Weights of a small image embedding model: 64-pixel images, patch size [4, 4].
Rows from block 9, named by matrix and row number. Rows with one number belong to one neuron. Each number is 128 + 24 x the weight over its row's rms, rounded and kept within 0 to 255. All counts start at 0. After the name is the row's rms in percent of the matrix's.
# fc1: MLP up (model.blocks.9.mlp.fc1.weight, 768x256), inputs 86-171
# fc2: MLP down (model.blocks.9.mlp.fc2.weight, 256x768, transposed), outputs 86-171
fc1.721 098 [101 157 124 157 116 114 145 134 123 136 145 123 147 157  84 108 102 124 101 125 131 150 134 135 157 167 145  83 140 138 132  91 101  98 141 143 160 178 135 134 121 147 152 106 115 143 138 147 123 122 133 197 179 134 137 123 166 127 114 123 149 183 115  92 157 156 102 150 117  99  96 125 156 163 144 143 115 173 126 155 119 139 147 136 134 141]
fc2.721 096 [147 137 149 142  98 136 105 135 154 117 145  83 116 159 135 145 153 137  94 156 109 127 125 176  78 107 143 116 120 109 145 138 138 138 117 127 112 107 112 174 100 110  85 119 118  99  92 121 119 136 141 124 115 101 112 149 117 142 123 144 118 113 146 181  89  93 126 114 114 137 123 101  98  76  90 103 101  92 162 152 176 141 105 135 120 132]
fc1.722 088 [140 122  80  92 169 127 161 148 126  97 103 143 121 120 155 135 162 146 177 162 119 130 108  99 139 131 117  93 113 106 135 145 126 100 104 101  79 100 129 138 160 134 130 127 126 108 171 135 142 116 114 122 164 161 124 142 132 127 143 114  86 120 133 124 140 116 126 121  87 105 172 134 154 114 129  93 114 148 125  79 114 112 102 103 151 157]
fc2.722 097 [115 160 143 152  48 114  90 133 142 132 157 145 146 154 123 105 108  93 130 123 134 147 135 110 137 138 109 134 136 145 115 104 170 127 148 158 158  97  87 122 112 127 120 118 116 144  80 125  97  77 146 161 118 115  99 109  88  93  72 115 163 167 151 142 135 169 119 111 162  77 108 149 122 159 144 138 151 121 126 113 154 130 111 105 122 112]
fc1.723 090 [130 128 166  90 136 142 105 147 126 107 122 143 101 104 111 117 135 153 175 112 143 160 133 115 120  94  83 147  60 122 107 115 166  89 131 105 144 151 125 130  94 118 136 118 106  90 160 184 112 120 100  93 135 108 112 136 110 125 133 105 142 128 141  96  91 105 143 104 134 147 157 114 117 160 141 135 109  98 126  76 176  99 143 143  76 160]
fc2.723 095 [148 149 116 117  90 151 150 112 143 174 155 113 155 148 153 137 118 166  96 172 121 100 113 123 137 148 150 133 159 163 148 138  70 124 114 106 158 140 132 122 170 154  86 115 113 155 135 116 122 131 132 135 125 169 190 143 140 138 138 121 123 124  93 165 170 101 144 137 142  99 164 124 119 109 107 148 127 104  97 142  77 120 129 101 180 144]
fc1.724 087 [140 142 125 123 162  93  99 100  98 138 128 145 132 139 123  79  91  99  96 134 165  94 112 123 121 132 132 133 120  83 128 159  75 113 127 134 126 158 164 102 116 125 147 122 160  79 118 104 161 147  91 111 157 144  85  89 136 170 103 137 143  98 106 102 144 138 167  98 134 131 124 139 168  92 149 123 132  82 120 127  64 135 104 149 167 137]
fc2.724 091 [102 125 116 135 106 187 147 102 165 113 167 117 131 122 129 144 120 136 180 114 100 147 136 102 142 118 122 119 134 156 151 115 125 135  97 117 138 129 124 107 126  86 153 162  63 178 128 128  97 131 134 136 115 109 158 128 123  93 114 108 115 131 148 127 103 132 133 158 119 139 111 114  83 190  72 129 167 171 128 146 136 140 142  90 102 121]
fc1.725 108 [100 110 154 179 140 151 115 112  63 118 128 122 165 180 107 110 128 114 108 133 137 171 122 129 129 108 105 128 123 144 109 133 136 112 125 150 139 126 107 144 125 133 174 135 143 126 119 129 110 202 110 117 126 110 102 124 142 119 122 108 119 108 123 153  97 105 150  87 101 134 145 103 147 135 172 129 139 113 128 142 150 160 110 111 151 164]
fc2.725 123 [148 130 118  98 151 143 152 113 130 136 152 136 116 144 125 161 139 166 120 119 126  79 112  95 156 110 119 117  86 124 129 143 143 129 130 129 106 117 150 124 166 127  99 136 103 118 104 136 138 112 157 135 129 137 136 124 119  75 129 176 124 119 115 121 114 146 122 129 167 143  92 166  90 140 107  94  87 146 146 119 153  97 122 182  93 142]
fc1.726 115 [150 146 104 114 129 103 151 136 148 132 136 136 115 149 111 101 147 141 127 111  86 131 144  91 129 147 107 149 117 144 123 131 145 157 179  68 113 119 133 124 104 147  98 132 155 149 169 135  86 129 180 152 163 159 182 117 149 187 156 159 126 146 152 101 183 127 149 125 171 150 179 142 112 139 157 141 116 137 140 114 124  71 166 129  94 157]
fc2.726 118 [103 118 122 129 126 116 146 105 142 147 154 101 122 132 139 160 133 158 165 177 151 124 111 169 155 118 128 105 123 100 111 130 120 133 137 147 168 139 126 145 144 145 114  82 128  89 157 125 127 154 104  95 109  88 108 187  95  84 138 134 140 162 133 137 102 100 132 136 113 129 108 114 147 127 180 134 144  87 139 101 123 121 111 118 122 130]
fc1.727 063 [105  88 157 125 114 123 147  88  97 129 158 137 104 133 163 111 129 154 160 125 145 132  98  93 130  96 139 146 159 172 199 112  94  88 160 139 135 136 126 123  84 174 129 128 154 108 142 131 119 125 124 106 125 115 136 129 109 117 108 110 151 125 100 179 113  84 127 173 116 165 129 113 148 102 146 117 161 108  97 145 123 126 143 117 126 162]
fc2.727 065 [162  97 158 124 135 101 122 155 153 115 108 157 129 125 119 107 123 117 124 149 142 109 121 146 135 148 113 132  71 103 107 136 138 123 151  86 170 121 126 118 125  97 156 107  94 146 126 168 191 123  99 164 165 138 112 112 132 113 145 122 118 124 109 129 129 138 142  99 139  77 128 134 131 134 145  78 109 116 131 136 121 158 115 148 138 119]
fc1.728 073 [ 92  96 102 153 104 130 116  70 141 114 141 135 143 133 156 154 131 133  99 126 141 131 118 102 121 115 200 168 134 138 147 150 132  94 147 133 128 119 107 125 130 131 147 132 123 140 165 127 159 136 128 146 138 138 138 129 138  97 115 122 136 140 154 115 156 141 124 151 133  97  97 153 135 148 128 106 126 170 151  94 123 164 159 127 123 139]
fc2.728 070 [139 148 116 113 160 118 151 170 152 160 128 107 152 154 133 109 130 136 107  95 106  91 159 190 119 107 115 134 124 137 107 131 149 141 151 109 114 144 131 133 178 143 152 130 131  92  84 116  96 161 144 119  89 143 107 128 133 128 129 145 105 142 146 128  96 101 123  84 149 147 172 122  97 113 119 107 111 100 115 143 121  86 101 139  98 108]
fc1.729 104 [156 114 146 127  91 110  97 158 108  60 167  59  92 125 136 119 133 148 123 128 137 141 114 136 119 142 108 136 130 118 142 122 134  79 130 169 156 143 145 126 146 146 159 124 112  90 149 126 106 131 118 152 149 112 141  70 115 143 122 135 135 125 170 125 109 146 118 159 155 139 106 120 129 152 155 123  95 129 118 116 151 119 112 129 149 153]
fc2.729 103 [104 142 133 107 180 137 119  82 100 169  75 155 144  93 118 116 147 116 142 116 111  82 128 108 139 145 170 115 122 154 113 125 159 171 115 126 109 148  84 150 112 134 113 137 120 183 155 132 149  92 181 146 152 123 100 176 127 122 110  96 163 173  89 150 136 123 131 118 128 113 113 157 122 108 126 149 162 113 118 152 116 124 161 143 128 120]
fc1.730 076 [114 113 114 127 110 124 119 149 139 155  94 114 161 135 124  91 192 162 142 107 113  91 111 144 144 121 145 155  90  75 150 130 121 122 179 126 131 107 134 127 169 144 110 154  88 133 120 175 128 146 160 121 129  92  97 147 143 108 127 100 111 106 109 143 157 206 141 121 103 140 125 116 154  93 163 112 162 131 106 101  92 139 176 111  88 142]
fc2.730 083 [173  94 142 102 148  78 136 100 144  68 157 101 115 154 124 158 143 148  80 135 199 164 151 149 131 147 113 158 171 131 139 125 154 137  65 133 148 142 137 152 127 135 113 141 140 100 185 121  90 129 144 174 133 156 134 110 168 109 125 104 153 113 130 142 180  92 145 119 145 166 159 143 112 178 139 127 106 109 181 157 146 125  81 106 107 123]
fc1.731 114 [115 108 125 138 114 143 142  89 121  83 118  98 155  86 162 141 138 139 131 133 122 119 135 111 160 134 144  99 172 136 101 133 143 127 105 137 128 196 125 139 153 135 144 102 132 118 100 167 161 135 118 150 127 104 104 109 132 110 143 105 196 130  97 121 124 132 118 135 129 162  92  76 140 168 102 151 138 145  82 120 100  95 133 162 119 118]
fc2.731 122 [149 156 133 124 126 137 110 149 148 167 131 197 115 124  97  73 136 101 118 157 108 158 100 161  90 126 126 127 140 113 158 142 149  82 122 161 111 103 130 125 115 115 118 125 113 118 114 167 111 126  98 144 141 168 173 159 137 161 105 140 109 102 138  98 157  99 167  94 107  88 118 159 150  96 131 100  97 106 134 149 157 165 156 118 136 103]
fc1.732 121 [147 129 136 129 130 106 153 140 150 101 138 136 129 142 129 131 162 148 166 160 109 144 131 171 111 124 157 130 103  98 130 124 116 130 101 108 121  88 118 152 120  88 157  99 149 114 186 157 166  99 140 158 110 165 117 132 114 121 153 171 156 114 134 109 135 127 149 178 134 161 168  77 145 148 127 108 118 142 111 107 150 115 123 103 159 111]
fc2.732 119 [119 141  98 139 139 161  88 158 113 127 185 127 117  88 116 108 109 138  74 140 136 129 104 137 147 111 109 115 118 129  96 160 133 139 115 138 136 148 126 134  97 132 113 134 142 128  94  82 111 127 133  79 122  96 136 154 139 124 105 140 108 126 129 101 105 100  99  96 153 102 113 155  98  77 145 176 140 119 114  77 134 121  76 173 111 138]
fc1.733 134 [120  98  76 138 150 135 155 151 141 113 144 126 121 113  98 145 111 185  78 161 110 148 115 140 155 134 167 123 123 108 110 149 136 117 131 148 158  99 120 109 127  93 111 114 139 137 135 113 147  98  93 109 106 149 104 163 140 118 126 171 134 143 104 104 110 105 105 110 121 142 109 145  99 172  87 153 127 119 119 136 134 139 128 144 104  92]
fc2.733 117 [147 147 186 151  96 114 119 101 111 117 156 161 116 148 179 102 127 149 107 160 109 107 121 126 115 108 133 129 143 148 122 122 103 124 139 107 101 128 122 165 148 167 166 110 130  96 146 144  96 139 133 124 138 147 114 128 133 144 106 119 140 149 152 129 138 133 124 156 133 140  94 156 126 123 199 159 118 197 150 106 163 112 119 115 135 131]
fc1.734 116 [149 126 121 130 130 151 120 169 113 112 133 108  72 124 154 119 118 149 129 118  94 121 103 178 109 143 105 152 112 120 136 142 121  92 112 174 145 105 111 129 157 137 120 147 116 106 114  82  91 144  85 128 146 121 155 109 158 129 131 115 104 133 140  91 127 156 132 129 115  96  83 110 179 143 147 150 106 151 162 152 147 105 154 108 106 115]
fc2.734 110 [ 89 132 130 125 121 123  96 111  82 125 105  94 169 154 107 111 117 135 110 148 133 147 149 114 125  90 148  85 141  91 115 110 172 123 133 136  92 163 130 126 110 139 151 159 119 141  94 131 143 131 133 137 163 110  91 141 124 140 131 147 143 123 151 150 146 118 122 150 161  99 131 121 125  80 123 110 139  88 125 135 136 182 140 159 130 140]
fc1.735 073 [104 115 190 130  95 108 148 113 126 144 123 135 118 138 109 138  69 137 101 152  97 171 116 160 156  76 145 133 111 150 158 152 141 170 109 142 121 170 140 151 116 126 116 103 131 124  84 129 118 113 154  97 153 130 135 129  73 137 109 118 144 109 100 154 111 130 116 135 104 117 146 112 153 155 170  90 162 128 123 165 109 149 103 143 148 168]
fc2.735 067 [146 102 139 109 110 117 131  86 135 148 115 152 121 146 130 100 167 157 145 154 175  90 140 145 115 147 101 128 101  88  92 163 150  73 170  97 130 123 101 148 132 165 144  94 110  86 165 114 119 136  97 166 146 124  90 141 129  94 116 134 118 142 111 139 119  94 113 149 121 142 149 126 107  89  75 111 126 139 144 112 150 113 139 100 131  92]
fc1.736 120 [134 104 160 147 112  71  88 154 138 134 108 117 101 159 109 139  88 121 133 153  87 172 119 133 128 154 125  93 141 120 148 143  97 142 109 141 159 135 114 166 139 132 137 116 130 151 124  85 143 100 133 146 105 121  83 137 117 104 153  69 134 127 120 138 122 120  98  92  98 112 108 153 122 132 175 138 135 138 131 143 120 133 128  72 104 118]
fc2.736 124 [152 126 120 132 138 167 139 134 108 127 112 127 138 101 131 138 149 121 108 100 199  78 140 131 108 134 160 134 153  82 113 149 141  89 160  86 105 154 139 151 103 134  70 133 111  61 151 152 123 142  87 133 127 114 128 111  98 127 101 144 123 126 141 120 126 132 121 126 176 129 136 124 113 132  87 105 152 148 137 126 171 130 144 162 149 126]
fc1.737 111 [162 109  97 109 138 137 122 122 110 139 133  84 126 125 135 106 108 161  81 144 137 141 110 108 130 105 144 132 104 128 137 132 138 139  94 130 128 121 141 180 114 138 113  95 144 141  98 122 127 126 135 111 138 105 134 142 128 138 161 119 102 162 126 104 179 136 119 131 160 127 122 121 141 144 119 133 175 142 154 135  97 122 126 118 139 134]
fc2.737 114 [102 136 106 126 142 152 114 142 126 141 125 115 134 124 116 116 120 112 124 128 118 125 134 161 164 129 109 125 156  95 151 124 157  92 126 130  85 124  86  86 119 148 152 131 123 149 144 101 117 153 145 102 159 160 139 152  99 115  92 128 158  97 146 129 113 103 121 135 106 100  87 133 103 145 151 128 106 133  83 107 150 110 143 163 165 103]
fc1.738 123 [153 107 109 181 191 152 115 163 163 113 152 141 154 106 167  93 144 107 143 132 108  90 164 125 135 116 102 140 108 153 137  97 155 128 111 129  80 136 121 115 165 141 105 111 107 147 158 105 157 154 142 162 138 159  96 136 128 116 105 124 115 129 123 111 166  92 123 103 159 167 138 163 156 184 121 156 117 111  87 123  96 120 125 139 145 173]
fc2.738 119 [103 160 162 138  83 115 129  99 124 125 154 149 113 148 100 121 125 122 128 142 120 111  85 116 168 133 159 148 146  90 149 139 122 144 139 126 108  89 107 140 118  97 112 177 111 132  64 188 143 101 132  97 149 102 126 109 125 148 155 114 122  84 149 140  88 142 114 152 116  90 139 117 144  98 147 127 133 132 168 144 111 158 114 133 145 121]
fc1.739 111 [156 139 134 168 105 112  79 117 125  72 138 148 156 118 165  98 119 199 166 138  94 141  96 147  87 139 103 143 119 107 113 141 101 116 135 155 150  55  92 136  98 150 111  91 147 147 103 160 121 124 107 105 129 120 157 127 130 122 131  79 143 140 124 141  92 154 119 138 125 109 106 142 158 118 141 119 148  57  94 112 128 153 116 137 152  95]
fc2.739 113 [122  82 137 132 161 135 154 109 147 156 125 120  71 136 130 130 128 137  88 115 123 148 148 132 166 147 125 125 125 177 155 138 128 149 103 101 116 120 165 126 164 164 122 132 114 107 133  84 130 148 111 175 147 141 131 125 131 107 127 125 121 165 151 122 122 115 132 120  91 157 129 129  58 167 159 169 108 164 183 147  90 108 135 134 104  90]
fc1.740 101 [142 130 111  82 124 134 125 175  83 124 171 139 134 192 141  89 133 119 130 135 154 143 110 142 124 126 101 156 124 126 143  98 116  92 105 102 148 138 146 101 102 192 122 119 167 119 134 116 123 146 153  99 126 127 128 131 124 124 121 130 115  98 128 134 126 164 168 130 141 134 116 131 133 107  92 134 171  83 148 109 122 135 111 144 145 166]
fc2.740 108 [131 124 138 142 156 139 121  91 138 124  88 139 138  80 115 104 128  81 140 148  60 114 116  89 129 122 130 127 177 103 119 142 115 145 160 125  71 125  93 138 167  92 104 128 144 135 117 137 139  89 105 164 166 107 140 111 118 142 156  70 124 149 121 137 151 148  76 153 110 120 142 129  91 142 179 112 117  81 102 135 101 139 103 148 127 103]
fc1.741 079 [156 142 176 181 176 163  58 163  94 126 122 130 123 142 136 126 124 162 100 126 121 150 166 167 135 164 118  90 103 183 119 120 172 112 119 101 122 193  87 140 120 148 139 150 136 134 149 105 142  97 178 103 143  65 138 150 126 132 143 133 122 105 122 130 149 110 136 130 130 145 113 108 132 118 137 133 121 122 156 137  85 140 113 100  61 150]
fc2.741 088 [126 173  81  72  84 150 143 102 166 116 110  86 134 132 139  96 127 121 133 138 159 103 113 141 141 126 118 142 118  73 149 141  90 117 136 138 123 101 145 140 120  93 114  81 109 128 131 179 113 154  98 152 143 186 114 130 141  94  83 153 133 135 131 171 105 140 108 103 138  92 157 159 117 144 161  98 128  97 121 143 163 126 140 152 137  99]
fc1.742 086 [133 130 130 114 131  77 121 137 127 151 120  88  95 132 177  92 132 126  91 132 130 131 117 113 107 151 139 114 102 138 102 108 120 109 115 111 137  94 119 105 114 161  83 155 113 106 120 111 149 166 127 191 127 139  89 161 119 142 177  99 136 101 115  71  94 113 134 133 138 124 104 113 140  83 122 123 109 166 102 170 132 114 166 152 115 144]
fc2.742 082 [ 99 118  92 130 126 175 143  96 136  98 142 105 135  99  94 110 122  94 145 117 153 135 100 123 158 157 152 170 114 173 140 114 147 162 131 108  94  73 140 116 143 108 164 139 142 125 159 136 129 114 108 121  95  70 127  96 143 154 107 116 148 110 155 121 160 157 177 132 114 149 151 122  90 148 116 119 145 137 177 109 111 128 142 133 144 109]
fc1.743 079 [117 128 135 113 125 145 132  95 113 137 112 179 125 149  79  94 138 185 138 159 143  93  92  99 154 132 139  99 103 112 141 132 175 145 129 155 102 143 135 116 112 126 122 156 125  87 134 155 108 142 162 129 140 165 146 106 129  93 119 105 171 100  92 116 131 109 119  92 137 130 134 134 118 141 106 129 123 106 166 156 123 110 145 129 119 114]
fc2.743 080 [158 177 134 130 102 100  99 124 138 124 132 105  97 142 162 147  93 137 139 154 114 140 124 157 103 112 131 145 132 114 133 147  86 136 146 122 135 126 145 176 101 134 147  76 121 160 111 165 162 119  85  94 114 119 108 139 101 136 128 140 130 126 101 111 108 150 121 176 105 135 163 161 149 148 110 102 109 118 139 106 130 144 173 125 153 124]
fc1.744 079 [101 115 117 115 134 130 102 139 129 117 155 111 136 133 145  86  80 123 115  97 130 132 134 148 112  96 124 109 112 121 177 100 148 148 103 119 109  92 122  95 119  93 125 102 133  61 146  93 125 126 139 114 122 111 107 124  94 152 114 157 122 112  87 137 114 113 125 120 162 159 102 136  99 124 117 155 121  73 153 137 141 149 135 126 137 152]
fc2.744 086 [115 142 128 124 159 106 170  93 124  89 101 102 101 163 126 121 142 145 169 149 131 118 143 118 130 156 108 114 120 111 133 155 121 108 159 132 117 119 136  85 173 125 129 153 133 180 130 159 109 139 107 121 149 136 133 146 136 109 177 121 149  99 128 129 134 139 126 140 132 118 148 144 135 117 123 131 135 150  97 133  83 133 186 106 110 118]
fc1.745 086 [169 149 119 121 108 101  87 171 134 131 137 111 125 110 156 128 113 130 112 110 153 170 139 145 125  74 114 143 134 148 163 145 161 107 131 171 183 176  79 127 134 107 159 109 123 103 125 126  99 145 140  87 121 154 145 179 141 109 147 136 134  89 154 140  94  94 134 113 117 129 134 134 136  89  92 121 101 113 171 146 117 127 119 111 122 112]
fc2.745 092 [ 98 118 113 140 136 103 142 113 128 129 134 100 127 155  89 161 101 101 155 124 126 137 155 117 161 142 134 130 138 140 170 146  82 110 113 111 145  85 104  74 116 137 130 103 114 145 119  96 143 157 150 112 138 159 128 131 131 161  99 108 137 171  77  85 157 142 162 139 133 134 159 130 157 136  90 149 190 122 119 118 133 127 132 123 137 151]
fc1.746 107 [ 91 118 117 148  81 124 166 172  68 134 107 122 110 129 120 171 101 121  96 152 129 107 105 145 156 162 175 138 139 159  70 131 126  89 103 160 188 148  94 144 102 144 162 139 118 152 126 153 109 127 151 149 108 110 102 145 120 124 107 119 169 145 101 118 108 143 174 109 108 138 126 128 149  94 109 189 130  83 129 173 122 103  96 139 133 139]
fc2.746 106 [170 122 114 180 161 124 100  86 156 121 142 140 147  98 152 111 127 152 129 139 101 116 143 149  75 135 107 126 149 101 126 133 131 150 175 126  93  75 132 150 146 151  98 101 134 101 134 151 136 142 122 141 143 129 135  83 135 100 130 138 124 162 125 126 151 126  90 160 134 137 157 143 134 128 155  89 119 160 156  78 142  86 129 112  84  94]
fc1.747 112 [112 161 113 158 176 121 116 122 148 143 114 138 134 153 109 136 174 124 144 100 123 109 158 146 111 121 122 199 159 138 151 162 142 112 141 168 135 158 153 130 124 154 133 154 106 121 134 136 153 150 197 161 142 113 132 151 138 128 125 136 148 121 115 125  79  89 137 117 114 105 153  99 120  97 128 115 128 169 129 120 113 149 154 180 120 146]
fc2.747 111 [138 111 130 110 145 118 114 156 143 101 155 134  93 121  98 103 176 109 101 152 153 146 155  76 125 140  94 112 137 136 150 135 114 151  97  97 139 126 157 106 160 159 159 117 121 153 137  97  92 133  59 124 127 106 102 125 138 165 164 151 120  85 130 123 170 174 146 110 112 171  98 134 132 168 100 171  82 101 118 145 135 174 136 135 133 147]
fc1.748 102 [139 121 154 124 136 132 128 125 132 140 161 177 146 118 159 129 118 114 152 133 107  77 133 118 115 149 115 129 167 114 142 119 148 161 124 136 115 121 112  95 159  93 100 166 120 119 134  94 123 139 139 127 151 147 113 119 129 141 167 104 127 148 117 125 113  85 116 129 161 136 141 114 135 137 103 142 134 108 105 140 118 123 142 167 101 146]
fc2.748 090 [132 111 104 113 155 104 114 116 140 101 113 128 106 141 117 102 116  98 100 112 157 128 111 101 141 147 124 161 143 162 140 131 140 108 154 114 118 128 133 105 112 104 120  72 160 135 133 138 170 136 157 132  94 113 151  98 160 148 109 136 175 138 120 129 146 154 108 121 111 122 168  98 157 130 124 100  79  97 136 101  96 121 128 131 106 143]
fc1.749 125 [122 142 152 104  94 122  79 116 118 121 116 151 131 137 110 135 134 162 132 123 157 109 113 107 137 133  88  95 114  99 110  97 133 131 105 127 144  91 124 147 142 162  92 135 109 106 133 127 190 173 123  95 113 113 140 125  84 117 152  98 138 127 159 130 154 105  95 110 113 138 127 155 125 126  73 179 104 114  92 141 117 143 172  78 167 120]
fc2.749 129 [ 70 100 153 140 124 129 123 167 101 130 133 111 141  98 177 159 123 118 114 134  95 140 105 114 105 123 167 135 146 171 122 112  90 126 152 114  96 133  96 133  91 126 147 106 133 139 136 135 125 112 115 132 140 120 171 145 140 139 110 105 122 117 116  78 127 119 137 151 139 106 114 101 131 129 156 101 165 126 193 150 135 146  79 158  81 139]
fc1.750 098 [ 73 117 166 154  95 109 128 137 122 127 114 112 135 124 156 105 161 174 106  99 155 109 115 157 128 136 143  86 116 150 140  95 113 102 162 172 149 128 131 132 119 137 139 126 131  86 125 110  98 141 102 145  88 141 152 139 125 125 113 126 147 101 123 162 156 120 124  88 116 148 103  86 137 120 140 160 155 117 119 121 126 168 141 162  65 104]
fc2.750 097 [166 117 135 155 133 130 107 107 115 170  77 129 100 137  83 128  77  96  83 148 127 146  86 128 114 104 170 104 167 140 136 156 171 161 102 118 115 117 129  98 166 105 123 131 122 153 116 133 142 120 114 115 143 124 141 138 157 161 131  89 137 133 123 138 140 103 124 160 126 102 137 142 110 127 174  99  81 134 125 127 119 136 103 132 139 139]
fc1.751 098 [152 132 114 133  83 107 111 118 102 103 124 112 116  92  69 121 138  73 103 118 153 130 127 107 144 124 126 126 115 148 120 125 144 122 152 111 141 121 149 136 135 165 120 143 132 117  80 152 104 121 156 164 115 150 150 170 106 124 133 160 138 188 105  78 101  91 106 108 105  85 196 120 123 121 133 134 168 107 130 139 127 124 145 145 106 124]
fc2.751 090 [107 112 123 172  81 121 126 134 148 108 145 181 170 148 114  97 110 130 156 100 123 125 137 109 107 109 141 131  98 130 114 166  97 153 118 126 134 141 106 108 117 126 106 119 119 190 191 138 116 142 142  93 155  90  98 140 146 101 136 154 125 136 110 150 161 152 131 187 129 122 109 104 148 132 148 102  90 140 144 138 114 113 133 118 109 128]
fc1.752 103 [121 115  94 132  89 109 126 131  83 119 127 125 125 138 140  98 191 178 177  98  90 109  99 115 121 125 146 106 125 147 160 131 156  94 135 169 147 121 107 121 103 111 161 123 149 147 153 139 146 159 146 102 106 156 122 139  91 135 127  92 118 144 109 100 124 109 130 105 112 102 114 119 168 119 134 125 100  95 146 135 150 140 150 171 113 113]
fc2.752 106 [154 115 150 124 144 115 128 109 110 158 109 119 130 117 146 136  96  98  78 142 170 147 137 166 124 136 140 132  99 113 139 168 103 125  79 102 122 119 134 115 135 126  81 174 144 124  92 137 135 119 133 160 125 116 147 135 141 136  86 148 115 111 139 156 120 147 162 109 161 166 121  98 116  94 122 149 132 183 113  96 103  94  94 133 132 114]
fc1.753 086 [116  99 121 149 106 127  97 154 147 133 109 104 134 137 107 144 115 138 160 142 106 131 145 128  97 108 104 168 114 118 101 133 131  96  85 121  95 132 121 118 159 133 129 126  98 120  73 133 146 148 107 105 173 123 126 141 144 144 105 104 112 142  88 156 152 102 179 143 146 112 151 134 149 159 120 152 111 139 136  93 129 125 153 146 144 153]
fc2.753 084 [138 148 175 101 164 101 117 117 109 160 146 130 142 111 140 127 108 129 120  71 152 118 149 131 136 126 141 115 134 133 115 111 105 153 148 132 155 107 175 136 100 123 126  81 123 127 162 169 117 117 140 107  94 149 131 106 131 126 143 142 118 114 153 103 144 113 130 133 114 137 118 113 140 136 185 107 142 129 135 158 122 115  99 100 125 155]
fc1.754 087 [113  98  97 127 127 158  94 149  98 134 127 168 147 137 170 156 147 106 152 111 165 106 148 154 125 123 136 109 124  77 136 107 157 115 162 135 123 140 148 117  97 123 116 145 173 111 177  97 144 130  85  96 105 113 145 157 143 125 165 128 132 147 113 152 112  89  80 143 173  56 130 119 133  91 103 160 126 114 140 138  86 148 134  89 117 140]
fc2.754 088 [103 162 141 124 117 127 176 132 147 104 160  81  83 128 169 121 101 136  98  92 111 136  92 123  87 140 121 124 147 137 120 125 164 119  86 143 142 147 100 137 142 148 143 110 135 105  90 114 159 119 124 155 134 158 113 129 112 105 136 115 104 121 122 111 136 123 135 119 144 131 140  85 118 181 141 127 118 141 117 118 139 137 136 160 110  75]
fc1.755 106 [131 123 112 139 123 109 130 106 116 143  96 116 117 145 128 141 161 132 118  88 165 116 108 146 124 108 150 187 109 151 105 134 134 126 135 146 130 142 161 126 158  98 168 164 109 143 104 126 115  94 183  55 101  97 118 108 127  86 173 143 140 100  92 117 141 108 137 133 184 121 147 155 138 119  81 141 109 109 120 147 126 126 150 141 136 164]
fc2.755 110 [173 162 142 113 132 140 142 128 113 154 152 153 142 148 169 112  56 126 140 126 133 141 124  93 149 144 135 114 149 126 153 152  89 143 151  79 123 121 130 135  61 148 106  96 118 108 139 140 170 146 125 149 168 119 136 137 139 148 104 159 148 171 140 148 132 134 133 128  99 130 120 137 138 136 184 138 174 134 149 102 114 117 120  86  89  94]
fc1.756 073 [136 104 115 127 155 146  95 128 106 142 141 126 123 167  99 163 123 117  94 169 128 165 136 118 110 146 126 142 112 145  94 121 117 125 110 146 125 144 104 106 131 128  76 160 104 139 119  83  99 174 106 154 113 127 160 162 151 163  91 160 193 141 129 159 135 149 130 150 136 102 127 123 150 140 133 147  99 114 120 141 145 157 110 123 114 195]
fc2.756 069 [112 120 144 135 122 116 142 141 141 106 145 151 102 106 150 143 112 145 132  96 141  84 153 124 135 137 144 156 144 122 119 107 115 179 111 118 140 120 136 112 136  86 184  97 129 134 125 132 169 118 125 141 150 146  92 110 124  99 171 174 116 127 108  56 130 132 138 114 101 133 144 149 188 151  79 147 134 174 109 112  81 143 161 105 133 123]
fc1.757 128 [161 117 113 132 144 132 141  80 122  68 154  97 140 116 140 120 160 141  77 106  98 130 106 140 125 138 117 157 153 139 116 150 140 109  81 132  94 118 163 124  84 106 147 167  91 131 125 161 110 165 138 169  80 133 163 140 123 127 108 153 113 105 132 111 168 138 114 124 164 118 155 161 124 162 122 117 138 136 123 137 145 173  95 138 107 127]
fc2.757 124 [111 170 123 142 109  82 131 157 116 173  97 145 112 122 112 131 129 159 165  92 152 119 143 119 139 150 109 164 132 147 180 114 181 124 113 156 167 134 146 111 123 125 128 117 149 148 111 112 126 119 126  97 136 110 100  77 106 143 149 120 121 122 139 147  82 127 117 148  58 182 117 103 143  48 118 138 131 165 134  85 123  97 108 102 124 137]
fc1.758 064 [137 104  81 128 116 109 144  98 148  96 131 110 150 130  83 145 118 138 115  98 121 142 133 149 116 110 168 164 108 158 136 103 147 121 106 156 150 142  97 148  89 170 109 129 107 132 120 120 146 143 136 157 112 147 100 141 116 115 138 127 153  92 107 140 144 133 133 120  94 102  89 146 182 119 132 128 114 173  89 126  94 121 158 125 118 106]
fc2.758 060 [149 130 142 151 109 120 116 182 106 132 145 139 138 141  94 134 150 137  73 109 135 107 130 113 105 124 170 138  76  94 146  63 141 143 156 126  86 115 125 112  83  67 128 165 146 103 137 147 136 130 152 186 119 100 151 126 100 141  97 130  62 138 106 123 114 156 120 115 128 143 118  69 118  91 147 134 103 172 134 109 135 111 101 142 117 123]
fc1.759 092 [ 90 126 125  94 100 113 125 136 134 113 138 136 131 165 152 103  89 155 152 102 134 143 143 114 137 127 131 158 142 144 174 124 128  85 151 135 142  82 121 140  73 178  74  84 107  94  94 107  83 138 136 173 131 124 119 166  91 119 126 128 125 168 132 131 112 131 100 157 144 111 137 119 150 135 117 141 134 110 162 129 155  86 128 129 111 139]
fc2.759 088 [158 128 126 192 140 144 107 102 151 124  93 111 113  77 118 129 186 108 161 111 105 136 134 119 133  89 128  99 145 150  98 142 105 182 159 124 132 164 122 122 144 134 138 130 139 170 168 131  93  82 127 118  84 123 119  89 156 115 151 111 118 105 122 103 127 127 145 109 126 163 143 127 101 129  92 137 154 109 114 102  85 132 154 170 132 100]
fc1.760 081 [101 143 122 130 152 122 163 136 140 101 130 121 139  85 128 117 167 121 140 140 156  83 175 152 155 170 105 116 128 130 116  99 121  73 114 130  92  81 141 121 138 184 132 116 139  76 108 125 108 137 114 165 111 158 102 179 174 125 109 103 131 123 186 123  87 148 105 101 127 110 142 140 152 109 123  68 133 120 134 149 116 110 161 170 135 123]
fc2.760 085 [148 105  92 111 104 110 107 138  70 101  96 112 113 124 144 127 104 146 131 183 112 124 137 109 145 149  83 112 141 152 130 109 137 111 139 115 128 193 105 168 162 121 108 160 134 137 163 130 137 143 124 141 144 102 179  89 125 151 156 132 130 120  91 113 150 141 115 133 145 138 117 148 139 127 130 168 108 116 107 151 123 141  93  93 144 167]